Weights of a small image classifier: depths [2, 2, 4, 2].
Rows from block 5 of a small image classifier, named by matrix and row number. Each number is 128 + 32 x the weight over its row's rms, rounded and kept within 0 to 255. All counts start at 0. Numbers have three digits each. After the name is the row's rms in percent of the matrix's.
Before each channel's rows are labels from the 100 images, of 14848, where the channel reaches its highest value: "lies over" is the class under the peak; "strongest on" is what is common among them. Only what is clearly more common there than usual is listed. The data: rendered rooms with furniture.
# r30: branch 2 reduce pointwise conv (model.blocks.5.r3.0.weight, 96x384x1x1), inputs 172-214

lies over: wall
strongest on: count: four; dog; flower; sofa
r30.41 116:115138145130129100111154156097193094141134127118118148133146101127156139189078141140156150104187138101128133117106125141114108107

lies over: door
strongest on: door; count: zero
r30.49 064:157131122118070144091110110134074122132141139172110092157063103123117138114195096139090203100195115164105093108071117195088149140

lies over: wall
strongest on: count: four; sofa; largest object: sofa
r30.35 110:127139125145172079150129082156164142115114096123117121105133069122149136168064141105149142166220092103132120117130084199187124130

lies over: wall
strongest on: count: two
r30.77 103:132116087156161121095101089110142135016130149191143180140091107099135089115072147051097145118110186139163140151140074208124101157

lies over: wall
strongest on: count: four; flower
r30.40 105:108162141102161090106142156105180091140131172163073152152153080100135128159106140131109170087188202102121135098123130152145059105

lies over: floor
strongest on: barrel; largest object: barrel
r30.56 113:112116067155054150067141130085056100109174141155163173153075145092185128097128142105180170097103094118109100112043125141086084064

lies over: wall
strongest on: count: one
r30.33 087:101135134169132138109134133122104133114114121147112158100091108155130078114058124160127137116125099124146115118088088207131150092

lies over: wall
strongest on: count: four; count: three; largest object: sofa
r30.12 099:088133111184135098187149094098045139117089130045129149122159140143158135100150112090116120147099085132130106103079127192135168145

lies over: wall
strongest on: count: one
r30.1 122:128140105074184101125194149090153110140138179109064111104135122097112127099097103137109106095154188071128137151143163100122085086

lies over: wall
strongest on: count: four; sofa; largest object: sofa
r30.10 097:104126129164136164175149151103045174160109130148130172146139166133136126098202111145126183139077084153151111097102123227140163114

lies over: wall
strongest on: count: zero
r30.88 078:135144129153136088146111129099095123151132128053137110123153143036152127104120116146117161127150128072116119103150148145196047089

lies over: wall
strongest on: count: four; sofa; largest object: sofa
r30.95 117:118117124126162062127117075115177143131114112138095104082146052137130107198061146125118114099210108114159142135150079141129122121

lies over: wall
strongest on: count: zero
r30.34 107:105144101176075071125089074082065091113144088035144120145140142069171105087061130116145120119117075049117111093102116117153077085

lies over: wall
strongest on: count: zero
r30.7 094:116148098112140095088171151040079066134106180124090087116098124033078169139073109142100151083111170057112115104121187075041036127

lies over: wall
strongest on: sofa; largest object: sofa
r30.73 085:110098061102092157175066093096097138054125108172102121176061112219127146133247113086110193112126111142123118109102092158065228156

lies over: wall
strongest on: count: four; sofa; umbrella; largest object: sofa
r30.47 127:081113103172140076168139113122047176120145144084073186174150105143172129116172119105134160132125116116170110099074126217101164174

lies over: wall
strongest on: count: one
r30.20 100:095128128138139105097125174119112121129119158126116154136107122009128112114045119149112150123113197067130119122097161190051022134

lies over: wall
strongest on: count: four
r30.80 098:149135088118108088117133081061036185103125127156117103086065099073098152106138112099124127117141038156129122123119113189082094131

lies over: floor
strongest on: largest object: barrel
r30.32 119:087088068184103125150141084080090114092152065080148137122168116117163097102071158063200118152120004053147120082054083180154129109

lies over: wall
strongest on: count: four; umbrella; largest object: sofa
r30.29 093:099091151109153075150119152131129108142119067042093104193115103165112111148190095144132107139111103121166132098163081175080179174

lies over: wall
strongest on: count: zero
r30.39 095:096148132152128073129103150083140076123120141071096131122152093047122136119064141127140139111182182059121139064107143164194035115

lies over: wall
strongest on: count: three
r30.74 123:137106095097134133045054082148199130066118150124111118057137091136118090123018134098091117105129178135119149162163141122138111154

lies over: wall
strongest on: sofa; largest object: sofa
r30.70 112:110115059117111104155108072124055139100121084149124124162086129179127128110230109088110192119119063139130095094102111119073188144

lies over: floor
strongest on: sofa
r30.42 090:091075052107109134094084069044132123076128119185122150155102137112172141129168134066130185068099129101124128148104091164077080071

lies over: wall
strongest on: count: zero
r30.19 109:071156059171117078160101081105124109090129082020136124107134119116153073103063134082146096128121072021139129081111102141172087064

lies over: wall
strongest on: count: three; count: four; umbrella
r30.85 104:115109083112122094130089083119085089099072043000140103139079107190102088126183118092096107148084029071145121113159058146094204147